A small self-supervised image encoder, trained from scratch.
Data: trained on rosettes with rotational symmetry, 97500 training examples, 11.7 epochs.
Rows from block 3 of a small self-supervised image encoder, named by matrix and row number. Rows with one number belong to one neuron. Each number is 50 + 10 x the weight over its row's rms, rounded and kept within 0 to 99. All counts start at 0.
After each neuron's rows are labels from the 100 images, of 14976, where the neuron reaches its largest size: "responds to" is what is common among them; "peak on" is the class under the peak. Only what is clearly more common there than usual is listed. The data: rosettes with rotational symmetry. In brackets: how many of the 100.
# u: gMLP up (value half) (model.blocks.3.mixer.u.weight, 768x384), inputs 256-319
# v: gMLP up (gate half) (model.blocks.3.mixer.v.weight, 768x384), inputs 256-319
# out: gMLP down (model.blocks.3.mixer.out.weight, 384x768, transposed), outputs 256-319

u.369:52 52 62 38 51 61 65 48 60 64 59 63 43 53 61 56 61 47 35 58 49 55 49 51 57 52 71 53 46 50 63 37 50 51 51 51 54 58 56 69 44 47 61 55 49 65 42 40 37 43 67 39 26 72 48 62 55 51 52 39 69 46 53 47
v.369:41 56 46 51 55 59 44 50 63 59 52 51 40 52 50 64 45 55 75 47 46 42 33 52 50 24 48 51 49 44 60 63 50 58 52 43 44 19 54 48 59 67 39 54 74 48 55 41 48 32 43 46 44 38 52 33 35 51 50 48 35 44 49 43
out.369:50 50 55 37 57 49 41 44 42 42 50 61 54 55 48 54 45 60 52 34 57 49 39 38 35 70 38 60 31 58 46 60 70 51 52 55 55 46 66 43 55 50 52 66 33 49 45 57 51 66 50 34 46 42 45 44 43 50 44 52 39 43 55 45
responds to: off centre (63); grey (47)
peak on: backdrop (100)

u.46:56 51 52 46 51 52 47 47 44 53 35 49 47 49 48 53 41 79 46 48 53 45 56 55 51 37 69 49 49 55 59 54 72 60 74 36 58 38 49 61 79 57 49 50 40 52 49 42 40 56 45 34 47 44 43 46 47 39 56 52 36 63 41 57
v.46:56 51 51 38 18 43 65 61 67 37 43 48 36 30 54 64 38 54 43 57 64 29 41 43 50 45 52 56 53 57 39 52 46 57 38 67 54 41 56 55 59 51 43 62 34 58 65 53 49 41 50 49 54 47 60 42 59 68 49 45 60 45 47 48
out.46:56 40 46 35 48 40 51 59 58 55 57 44 41 59 55 58 45 43 45 56 55 56 45 42 38 66 37 53 50 53 49 54 24 27 40 41 41 41 76 42 43 46 33 56 70 57 52 53 50 33 53 54 45 46 61 48 40 56 53 50 74 42 51 52
responds to: vivid (56)
peak on: backdrop (100)

u.758:37 55 35 49 65 32 43 47 55 52 51 47 50 58 51 46 40 58 57 53 39 32 49 53 75 67 49 61 51 21 58 48 62 57 40 57 53 56 44 49 58 41 44 45 51 35 42 55 32 55 54 47 61 42 49 54 64 64 52 63 45 32 55 60
v.758:56 68 49 37 71 32 42 60 48 56 52 44 32 71 51 46 43 70 57 62 60 56 56 62 64 58 43 50 59 46 58 42 72 63 34 38 47 59 44 48 60 40 49 45 52 44 38 65 53 72 37 40 58 43 54 66 44 66 59 39 56 47 55 41
out.758:52 45 55 49 50 30 45 54 40 53 41 44 43 51 74 56 51 46 60 53 67 39 47 55 47 27 50 54 61 36 35 56 60 51 41 48 57 49 47 61 64 42 53 42 55 69 59 43 48 54 53 33 39 38 56 51 37 46 23 36 61 42 55 57
responds to: off centre (60)
peak on: rosette (98)

u.388:51 45 41 59 55 45 38 43 44 49 62 38 51 45 53 68 38 65 51 50 39 47 66 47 40 49 37 43 44 50 55 59 49 67 54 53 69 53 27 50 48 56 52 61 54 52 52 34 56 45 34 53 58 57 49 52 52 49 49 38 68 70 58 53
v.388:45 38 65 54 59 59 56 35 47 60 55 62 62 57 58 45 43 58 49 32 54 58 38 52 55 37 51 51 34 73 43 54 60 61 47 59 51 56 31 36 39 66 58 50 57 55 59 49 47 65 52 42 51 57 34 37 38 50 59 35 39 64 59 46
out.388:67 55 64 40 45 44 66 52 62 57 41 59 43 53 56 50 48 35 58 55 68 52 45 47 59 55 58 51 48 52 34 57 57 46 58 56 35 60 62 46 51 51 34 60 54 47 38 58 60 34 50 48 55 53 51 46 61 49 45 57 61 33 37 44
responds to: earthy (63)
peak on: rosette (98)

u.233:35 59 57 46 26 36 47 61 47 49 43 65 58 31 46 56 49 35 48 48 28 32 48 42 49 54 48 54 41 44 45 68 38 51 40 56 59 55 42 64 44 63 55 46 41 52 56 45 54 55 61 59 69 44 43 54 43 57 66 60 49 43 43 45
v.233:53 52 55 55 47 41 66 42 61 55 51 60 42 46 65 67 40 36 57 30 33 48 45 50 51 48 48 47 45 53 34 47 42 73 56 44 47 37 46 49 65 67 58 37 51 53 60 59 76 64 50 66 63 54 53 52 33 42 52 51 44 42 43 32
out.233:66 36 41 61 46 44 48 35 72 55 54 32 46 59 58 56 59 57 67 59 57 53 52 39 43 68 42 52 70 46 51 43 57 42 38 30 50 51 57 49 55 33 48 41 55 43 48 44 38 48 44 60 37 30 52 54 51 48 38 50 51 60 43 62
responds to: cool (46)
peak on: rosette (76)

u.393:65 59 56 69 49 60 44 53 66 46 53 40 67 42 51 71 59 60 53 52 37 32 64 52 28 47 54 50 63 38 68 57 38 37 47 61 57 49 49 66 49 35 49 61 57 50 50 48 33 39 43 57 42 60 40 48 55 47 44 49 39 54 70 44
v.393:44 57 52 65 38 43 66 39 34 56 59 68 46 50 59 59 38 47 46 45 47 51 44 59 46 41 40 47 55 49 44 46 37 34 48 50 68 57 47 44 46 55 64 54 56 42 45 43 36 52 38 51 54 61 30 38 61 30 47 57 49 63 50 39
out.393:57 60 52 52 45 29 50 53 52 37 39 45 56 69 51 37 48 51 41 41 52 35 41 60 44 45 21 47 51 46 57 22 61 35 42 50 50 53 60 41 71 45 54 55 62 45 48 58 21 62 50 45 61 43 52 55 63 56 60 39 64 50 46 50
responds to: earthy (56)
peak on: backdrop (92)

u.684:43 59 59 63 65 37 41 41 47 39 68 46 44 52 40 42 50 75 44 50 69 54 42 59 58 54 55 68 37 46 42 48 52 55 48 71 44 40 71 43 41 44 27 56 44 49 60 42 59 52 47 27 61 38 61 44 42 51 51 46 63 58 48 21
v.684:47 46 57 48 36 48 33 49 40 27 48 42 62 67 35 65 50 53 50 39 39 51 54 46 55 44 60 55 34 58 39 68 56 70 55 60 56 49 51 63 46 43 48 59 50 51 51 61 57 36 68 60 52 54 52 49 41 63 42 58 40 38 43 55
out.684:56 53 45 56 55 64 66 54 37 44 50 57 66 52 63 46 46 54 72 41 35 47 55 57 31 45 59 41 72 59 57 43 57 41 73 59 43 47 41 44 43 46 55 63 56 37 47 60 46 49 58 59 47 56 47 60 66 60 46 59 66 53 50 63
responds to: vivid (44)
peak on: rosette (80)

u.99:59 64 57 45 43 48 61 56 54 47 39 67 53 65 47 49 60 47 39 35 47 46 40 37 47 44 60 57 57 51 32 53 49 49 34 58 51 66 46 61 39 46 52 45 59 52 18 34 46 47 64 56 57 45 53 63 50 64 46 41 50 19 44 69
v.99:49 52 53 36 43 62 67 57 59 61 34 74 54 36 38 28 44 35 55 50 38 49 50 40 45 62 66 51 42 53 56 45 43 65 58 45 50 64 56 37 40 56 43 57 55 57 32 42 45 42 63 57 39 42 43 66 55 40 57 46 49 44 73 51
out.99:53 47 41 44 46 47 58 45 50 47 74 34 65 45 32 53 61 46 50 60 56 64 46 47 40 48 35 45 38 46 56 49 59 62 66 30 53 54 62 44 53 43 53 47 41 59 61 63 62 39 44 50 62 57 68 34 39 41 57 55 57 48 38 38
responds to: cool (39)
peak on: rosette (95)

u.151:68 44 49 43 47 47 54 53 54 42 61 45 31 51 48 45 46 63 61 25 44 52 51 38 30 42 26 55 50 56 34 56 56 24 53 33 45 50 55 47 47 51 42 52 46 31 54 39 40 33 39 68 40 55 48 42 50 49 49 58 39 50 54 62
v.151:60 46 55 41 52 43 46 47 40 32 43 59 43 65 48 38 35 53 66 55 49 53 62 53 44 53 49 45 64 65 49 51 56 42 33 66 33 60 32 55 36 58 42 63 64 44 48 12 48 37 49 56 51 44 58 61 60 56 53 57 54 56 57 55
out.151:36 66 33 55 63 41 62 42 59 55 42 62 52 56 52 64 41 41 59 67 57 53 50 61 62 42 56 54 42 28 59 46 50 77 37 55 42 47 58 71 49 56 57 62 59 60 54 44 46 77 75 38 31 48 57 59 32 53 66 56 50 50 62 34
responds to: pastel (40)
peak on: rosette (96)

u.209:41 67 37 57 57 52 59 39 51 45 46 62 78 55 56 56 44 53 49 43 41 45 50 62 53 58 43 56 41 49 51 53 54 63 71 47 40 54 66 38 49 41 32 40 56 53 53 48 42 52 64 48 31 61 28 48 48 44 51 49 41 59 52 45
v.209:38 52 52 31 51 37 67 54 70 55 40 57 36 36 42 59 31 47 39 56 44 70 59 46 48 55 54 34 42 66 38 50 63 57 35 40 41 57 53 52 55 52 51 51 44 47 52 62 53 48 44 49 64 40 30 30 60 43 50 43 45 50 31 67
out.209:45 27 59 60 54 41 44 60 51 50 48 44 36 35 50 52 48 47 37 63 55 44 49 55 60 50 28 60 42 59 56 42 49 49 59 42 74 54 30 63 45 45 59 56 41 49 54 52 53 56 50 64 64 57 50 37 39 49 49 50 65 56 37 55
responds to: pastel (77)
peak on: rosette (95)

u.502:44 46 62 51 44 59 59 61 47 67 55 51 56 40 55 46 52 36 29 70 57 41 38 51 57 41 42 56 64 37 38 32 49 67 39 60 45 43 39 46 38 65 55 49 46 32 50 58 61 47 61 34 43 44 45 61 59 43 37 27 46 57 39 43
v.502:47 56 39 68 67 39 53 47 55 45 44 47 48 56 58 54 53 48 51 49 61 45 31 38 48 39 61 44 50 70 54 25 62 51 65 65 50 54 45 48 67 54 51 59 47 53 27 59 57 38 43 51 61 46 47 41 50 55 62 47 53 60 53 39
out.502:56 48 40 32 25 37 41 58 53 54 49 55 58 53 59 45 52 56 44 37 52 48 38 56 43 48 43 28 53 59 52 58 56 51 51 51 58 55 61 46 51 49 48 61 57 44 51 49 40 48 47 39 52 34 57 50 64 66 55 52 46 41 41 48
responds to: dark (56); three-fold (54)
peak on: rosette (93)

u.677:62 43 49 58 36 54 59 64 60 41 49 51 49 59 45 37 52 63 63 49 44 56 31 60 54 57 60 68 42 38 56 52 57 62 46 69 35 35 36 42 55 52 59 59 64 33 52 59 50 38 44 49 44 62 48 53 42 43 51 50 53 41 51 38
v.677:60 69 62 51 55 59 51 64 49 55 62 75 41 58 60 46 56 58 67 49 35 25 25 43 67 56 42 49 49 50 49 78 47 59 34 56 44 60 42 46 63 47 44 38 45 52 49 64 58 40 42 44 40 61 41 42 43 44 62 57 59 50 55 41
out.677:51 63 36 36 62 53 53 40 39 52 47 53 58 44 58 45 50 46 47 39 36 43 47 44 54 53 58 52 42 46 56 46 57 53 67 30 50 40 54 46 38 42 54 46 41 56 27 32 54 60 60 76 52 43 42 69 58 55 62 43 53 56 55 45
responds to: vivid (51)
peak on: rosette (99)

u.513:50 49 43 52 39 35 65 52 46 65 52 65 34 38 59 60 58 36 44 55 73 53 55 39 59 40 56 52 68 77 54 34 52 39 54 29 33 39 55 55 69 58 55 40 61 47 55 59 49 64 57 48 44 62 33 67 50 47 44 40 45 48 52 58
v.513:70 68 45 66 35 35 43 59 43 43 38 52 46 52 50 70 37 52 43 44 57 47 44 45 54 59 44 52 45 63 59 54 60 48 66 45 36 48 48 68 41 74 63 36 58 48 67 64 60 41 50 53 53 56 34 66 44 58 44 57 36 59 58 46
out.513:60 53 70 41 51 42 43 58 64 51 64 55 50 58 41 63 59 66 44 56 31 34 38 72 39 65 51 60 36 45 31 50 42 60 51 57 57 51 47 43 57 40 61 46 59 66 47 50 54 45 68 59 59 52 46 51 45 55 48 52 59 50 50 42
responds to: cool (51); vivid (34)
peak on: backdrop (100)

u.107:60 38 44 56 53 48 62 55 42 40 51 60 41 45 34 50 60 36 55 36 54 48 48 65 40 54 63 38 72 46 43 53 53 49 23 51 52 61 53 53 47 64 41 51 34 50 44 42 55 65 48 70 27 59 56 47 35 62 52 48 49 54 34 43
v.107:51 39 54 36 57 54 46 57 61 64 51 49 57 37 49 61 57 53 51 42 62 45 45 49 52 47 49 35 68 47 55 38 41 54 20 58 36 40 69 41 43 50 49 50 29 43 49 39 69 39 67 66 44 59 49 48 45 56 58 45 31 47 72 62
out.107:46 49 54 46 69 45 41 32 49 65 66 36 59 52 61 46 61 43 51 36 68 49 58 43 53 26 42 36 56 64 47 51 62 47 35 54 51 45 43 57 57 40 60 52 39 52 66 51 42 36 35 40 27 35 73 47 64 50 44 40 37 36 65 35
responds to: grey (38)
peak on: rosette (79)

u.426:55 62 45 59 64 55 47 76 50 53 47 39 56 45 46 52 47 51 49 54 71 67 44 41 50 34 50 58 63 49 59 45 48 32 57 52 67 33 61 54 54 34 47 45 37 45 43 42 45 58 52 56 65 45 59 52 58 64 48 68 52 39 81 67
v.426:62 53 42 35 52 36 58 37 48 40 51 47 35 44 57 54 52 39 49 46 59 33 53 64 35 55 55 42 48 38 50 61 42 51 61 41 39 46 53 47 56 37 51 45 56 48 40 53 29 54 35 48 52 55 43 48 65 56 60 47 51 66 43 42
out.426:56 37 58 53 34 36 52 41 55 45 57 62 43 67 70 52 50 56 34 43 44 53 48 54 46 63 43 58 57 74 60 50 44 71 34 70 43 57 51 60 64 59 55 62 46 48 42 56 66 46 62 45 47 70 35 58 49 46 28 42 52 53 36 43
responds to: earthy (32)
peak on: backdrop (99)

u.666:65 48 65 52 39 49 38 39 47 35 38 58 66 52 41 59 38 63 54 53 55 55 37 38 48 54 40 56 36 70 40 60 31 39 51 48 34 50 57 51 55 66 56 41 48 58 45 46 54 54 63 41 55 64 55 30 56 66 44 51 61 41 46 68
v.666:36 45 54 45 63 64 51 54 40 36 61 56 50 50 37 43 60 48 38 51 43 46 56 42 39 54 57 49 64 49 48 51 56 45 40 63 57 71 41 42 41 32 51 55 36 38 52 67 46 49 36 52 26 52 50 47 46 39 54 49 64 35 49 38
out.666:53 59 41 65 65 65 49 44 39 70 61 32 50 64 52 27 63 49 54 58 46 52 64 47 57 49 50 47 53 40 47 42 60 57 40 46 64 52 63 50 46 45 36 68 47 48 50 68 43 62 24 49 49 44 61 42 58 18 64 51 51 40 51 42
responds to: cool (72)
peak on: backdrop (89)

u.462:61 55 57 33 42 51 56 50 52 52 55 45 48 57 40 54 46 58 66 69 53 45 69 50 46 59 47 43 56 45 46 61 66 41 55 59 35 47 42 69 61 51 64 56 60 63 60 39 41 67 48 52 34 40 61 41 53 38 41 72 45 56 66 58
v.462:57 64 53 34 49 39 64 44 52 72 47 49 48 55 56 40 63 63 49 45 50 61 45 68 53 44 45 58 62 62 70 56 45 52 57 60 61 35 52 39 48 41 53 60 29 51 30 43 33 54 42 55 45 58 54 69 21 52 44 56 41 54 48 60
out.462:42 49 55 55 57 50 47 57 44 63 43 55 55 53 47 50 61 60 43 38 34 64 45 56 48 43 32 45 54 47 46 37 30 46 45 43 57 46 49 35 50 61 30 51 51 38 40 66 59 41 30 46 68 59 50 60 57 62 63 48 45 33 36 41
responds to: vivid (60)
peak on: rosette (95)

u.215:54 60 42 43 51 70 52 68 32 44 49 65 46 49 56 57 65 41 63 53 59 52 58 40 63 53 57 68 46 61 52 55 47 45 44 52 40 56 54 51 38 59 32 47 60 61 49 42 29 55 46 46 38 38 32 48 51 28 51 62 53 36 47 45
v.215:45 42 31 48 51 59 42 49 47 56 49 48 59 42 49 55 50 48 45 43 29 51 40 48 42 52 38 39 43 46 47 46 50 48 48 52 48 50 66 42 51 58 46 46 49 45 51 46 41 51 54 64 41 51 39 52 34 48 42 42 58 56 45 71
out.215:43 42 61 57 54 55 45 42 49 46 46 50 56 76 34 63 47 50 56 55 46 45 23 44 65 53 24 42 53 39 39 43 35 62 68 59 45 48 50 43 34 44 57 46 55 36 48 36 64 49 65 60 49 47 58 46 45 59 51 44 54 80 49 54
responds to: pastel (35)
peak on: backdrop (87)

u.447:61 60 62 28 64 60 58 40 55 54 60 51 48 49 43 49 59 46 71 59 53 49 40 61 54 55 58 41 45 54 46 45 51 38 46 41 49 57 61 67 54 45 62 57 42 59 41 55 48 39 47 23 53 55 38 55 42 44 51 49 50 56 29 50
v.447:45 34 62 50 56 50 43 61 44 32 42 52 45 56 53 30 45 50 41 63 55 37 24 61 47 45 65 37 42 52 46 64 41 37 45 34 40 59 57 43 38 58 56 50 27 60 63 67 49 53 47 51 40 49 60 58 54 55 52 27 45 38 45 43
out.447:53 46 45 43 34 53 51 47 43 48 57 39 59 53 51 44 38 78 61 32 30 47 49 40 50 49 58 49 61 38 57 25 71 48 49 73 56 38 44 57 60 60 52 70 49 33 55 36 39 57 44 66 31 59 40 53 79 40 48 52 36 53 40 45
responds to: dark (50); three-fold (33)
peak on: backdrop (87)

u.727:57 58 56 37 49 55 49 54 57 59 53 50 40 58 60 37 30 29 46 37 40 36 56 63 56 36 55 38 56 46 51 29 45 61 38 49 43 45 62 40 48 66 46 35 54 30 43 48 57 27 52 54 43 53 35 68 53 48 56 49 67 53 53 43
v.727:49 54 65 44 48 57 78 58 40 45 67 64 59 61 47 52 55 72 41 36 48 42 59 55 46 59 69 27 49 43 69 44 41 60 63 47 48 55 52 55 56 56 50 64 35 57 46 42 50 40 35 51 45 47 49 66 60 40 43 57 62 65 48 44
out.727:64 53 59 50 58 43 63 50 47 40 25 61 33 53 39 57 65 63 47 64 43 60 54 46 53 47 53 64 40 64 40 65 41 40 61 61 40 53 39 51 42 39 65 53 53 39 68 54 50 63 48 37 40 50 35 55 50 60 55 44 44 47 49 63
responds to: dark (64); three-fold (34)
peak on: backdrop (94)

u.235:41 51 44 51 43 46 58 79 54 49 63 46 38 52 43 57 44 45 46 62 53 57 52 56 57 35 37 56 65 66 71 54 64 40 59 39 68 46 57 34 66 44 67 46 40 62 58 59 53 35 61 52 36 62 43 61 32 43 34 39 50 39 55 58
v.235:40 44 53 36 49 48 42 46 44 53 49 46 51 47 51 54 48 58 47 40 43 47 45 69 52 44 55 52 43 60 56 40 42 52 53 44 29 49 33 49 55 51 38 31 54 35 26 41 49 60 41 55 57 41 74 58 55 59 61 46 58 61 34 65
out.235:44 55 40 49 39 60 41 63 64 53 57 49 41 45 52 54 55 68 34 54 55 49 54 48 39 65 49 41 46 50 53 36 49 68 39 64 50 27 43 64 46 57 55 63 57 55 30 44 42 46 51 49 60 38 49 56 42 47 62 37 43 54 51 49
responds to: cool (59)
peak on: rosette (75)

u.431:45 40 56 41 56 66 30 37 32 52 55 60 30 51 53 48 47 37 37 59 53 44 48 69 33 30 57 39 61 50 55 44 61 63 35 36 44 44 51 52 55 40 54 48 62 54 66 46 42 46 55 45 61 75 61 67 45 55 40 49 50 45 58 43
v.431:44 65 53 65 44 36 47 61 40 54 57 58 65 39 44 46 35 45 55 48 54 31 61 60 52 58 51 49 49 52 44 61 65 42 54 52 61 56 66 56 32 31 63 52 59 38 58 62 88 73 58 58 39 46 51 38 54 40 21 47 52 49 39 59
out.431:62 67 49 53 64 55 71 70 66 68 60 51 58 41 48 51 44 56 55 59 47 49 42 33 58 56 58 44 33 66 57 59 46 47 47 48 53 50 53 49 55 61 48 35 44 53 58 54 55 57 44 51 48 35 37 42 48 41 49 36 45 61 43 45
responds to: off centre (63); three-fold (41); vivid (33)
peak on: backdrop (94)

u.441:33 37 58 54 57 46 58 57 39 44 58 59 67 59 51 55 53 45 46 33 69 38 56 58 54 51 41 58 57 40 67 37 45 50 60 49 46 60 47 46 68 50 44 51 49 51 29 47 37 47 48 54 66 49 50 32 55 48 52 56 52 38 45 43
v.441:46 60 58 48 48 52 63 44 49 56 55 49 53 47 51 56 59 58 53 62 65 40 46 67 58 44 34 59 66 51 50 49 42 59 41 50 46 36 46 49 41 27 40 67 39 52 41 59 33 45 52 63 64 51 50 47 31 30 47 37 56 46 38 38
out.441:65 59 37 70 57 40 47 49 65 59 51 41 49 62 41 65 61 51 49 51 42 54 42 49 37 55 48 52 58 59 32 48 47 58 49 64 50 48 44 44 32 49 37 62 49 52 51 50 59 53 58 62 60 48 46 37 54 39 42 53 58 71 35 60
responds to: cool (38)
peak on: rosette (97)

u.277:39 53 44 48 67 49 55 48 63 62 38 50 48 40 47 39 62 63 45 45 38 41 61 49 40 69 33 65 46 58 53 82 32 44 53 34 42 29 57 51 36 37 34 54 44 48 41 49 66 57 54 55 36 58 49 51 56 42 56 40 42 42 25 29
v.277:42 45 36 51 45 37 56 50 55 56 48 47 62 58 63 53 54 60 55 73 50 43 47 56 32 69 50 55 64 41 58 52 63 54 53 47 41 50 57 46 44 44 53 64 72 42 49 42 48 41 57 57 41 54 43 29 29 48 38 65 58 46 57 64
out.277:57 52 60 55 38 43 58 58 47 23 54 35 45 58 45 56 40 37 48 55 58 59 47 56 55 33 57 48 59 60 44 22 58 50 42 69 58 45 45 51 77 60 56 67 51 52 70 33 34 56 57 53 55 59 48 36 44 72 39 62 54 60 58 66
responds to: vivid (52); cool (42)
peak on: rosette (98)

u.720:38 57 34 56 66 59 62 68 56 50 61 50 52 56 44 50 43 48 52 46 39 35 49 53 32 46 70 45 54 46 44 39 52 23 41 45 37 49 49 63 30 44 60 45 36 50 48 38 44 50 56 39 39 29 37 56 40 46 57 61 42 52 61 51
v.720:63 62 42 50 59 59 57 61 50 51 60 49 48 56 54 33 53 46 57 50 60 25 58 42 46 51 48 53 56 60 51 60 56 38 49 68 53 34 25 70 43 44 46 40 57 58 68 39 47 55 56 48 22 56 48 65 56 49 52 73 52 57 61 33
out.720:60 31 40 45 47 32 45 48 47 50 42 53 55 62 63 43 52 42 47 57 55 78 52 45 47 58 44 51 48 38 60 40 45 51 55 48 54 56 28 48 48 47 31 59 69 67 47 51 62 46 63 45 64 50 51 40 41 64 52 45 51 60 32 47
responds to: dark (40)
peak on: rosette (83)

u.181:55 59 66 66 36 60 58 65 36 52 57 23 60 40 39 40 55 53 46 64 65 49 41 47 48 61 43 66 35 66 62 37 60 68 53 51 53 39 80 45 43 66 60 43 43 66 32 52 61 49 42 50 62 42 55 49 47 48 57 43 63 52 51 58
v.181:57 64 66 39 36 50 52 45 44 63 71 47 41 42 45 36 58 56 58 64 53 53 50 52 55 69 40 28 63 67 67 38 59 58 44 34 39 56 49 46 51 39 67 36 52 53 29 49 52 56 55 51 44 45 40 60 52 39 39 46 56 63 48 48
out.181:56 57 42 41 45 44 43 54 49 54 45 46 35 67 33 58 34 62 47 39 53 37 37 50 51 62 51 42 43 38 46 49 35 52 43 52 49 51 39 70 45 49 67 65 46 36 54 57 43 55 56 35 43 57 55 40 51 50 52 47 37 41 41 55
responds to: cool (34)
peak on: rosette (74)

u.657:33 38 52 53 59 46 56 43 70 50 59 66 49 52 60 51 60 66 40 48 57 63 64 50 44 45 60 51 55 47 38 47 54 44 55 44 51 59 58 51 53 46 40 43 58 61 48 44 35 56 52 40 50 61 60 40 74 54 53 37 43 47 52 40
v.657:48 51 45 37 54 47 63 47 68 51 63 45 53 51 54 62 72 51 39 35 64 48 54 42 41 62 53 52 44 48 57 55 40 41 51 49 51 52 52 51 54 49 37 50 52 42 54 49 54 47 48 44 59 56 64 45 74 50 43 53 40 54 42 37
out.657:47 51 52 34 64 68 41 44 35 39 47 47 42 52 49 63 37 43 65 48 35 68 47 40 39 43 63 39 59 36 38 57 43 60 46 41 56 71 52 49 48 52 67 59 52 63 64 61 54 54 66 30 53 62 40 33 44 56 54 51 49 57 37 43
responds to: grey (40)
peak on: rosette (82)

u.255:42 61 55 52 58 36 37 48 50 56 58 50 58 52 52 52 55 59 39 52 54 45 45 51 53 39 59 44 56 52 53 52 46 49 37 61 50 45 51 52 45 38 41 44 53 59 59 60 55 51 49 37 51 47 51 38 59 44 56 51 44 48 45 51
v.255:52 52 46 40 52 40 64 54 37 57 45 26 58 56 36 26 60 26 58 37 38 54 51 53 59 39 67 55 52 42 43 43 48 34 50 34 57 37 53 46 70 46 50 40 61 44 59 53 42 45 50 65 34 53 43 46 47 46 41 45 67 45 38 50
out.255:41 67 53 43 24 64 64 56 52 51 44 46 40 57 50 38 36 54 47 59 50 60 40 49 50 72 59 40 30 48 45 32 40 39 47 50 59 58 61 50 44 47 41 64 41 75 62 56 41 44 61 46 51 56 38 49 54 41 66 48 69 46 65 62
responds to: vivid (43); warm (35)
peak on: backdrop (88)

u.731:61 62 46 55 53 46 56 64 55 57 44 41 43 48 45 55 33 52 47 52 56 44 46 32 63 47 46 52 68 42 43 57 54 54 49 60 47 50 76 66 53 57 54 44 48 64 45 47 70 37 64 38 53 38 37 58 46 28 71 65 52 43 69 40
v.731:49 57 46 48 55 68 54 53 64 47 47 65 43 61 66 45 51 59 51 43 52 62 42 29 66 41 48 55 48 52 57 53 37 44 55 72 57 56 41 36 59 46 58 39 56 36 61 51 29 34 64 66 51 57 59 65 29 45 43 53 46 75 38 63
out.731:42 55 40 54 62 50 51 62 68 48 55 42 33 56 48 56 58 41 42 44 51 64 50 57 27 52 38 50 41 59 57 30 58 56 58 30 46 54 43 27 46 55 54 54 34 39 36 42 31 50 48 46 50 46 47 50 36 55 47 58 58 55 43 51
responds to: off centre (68); pastel (64)
peak on: rosette (85)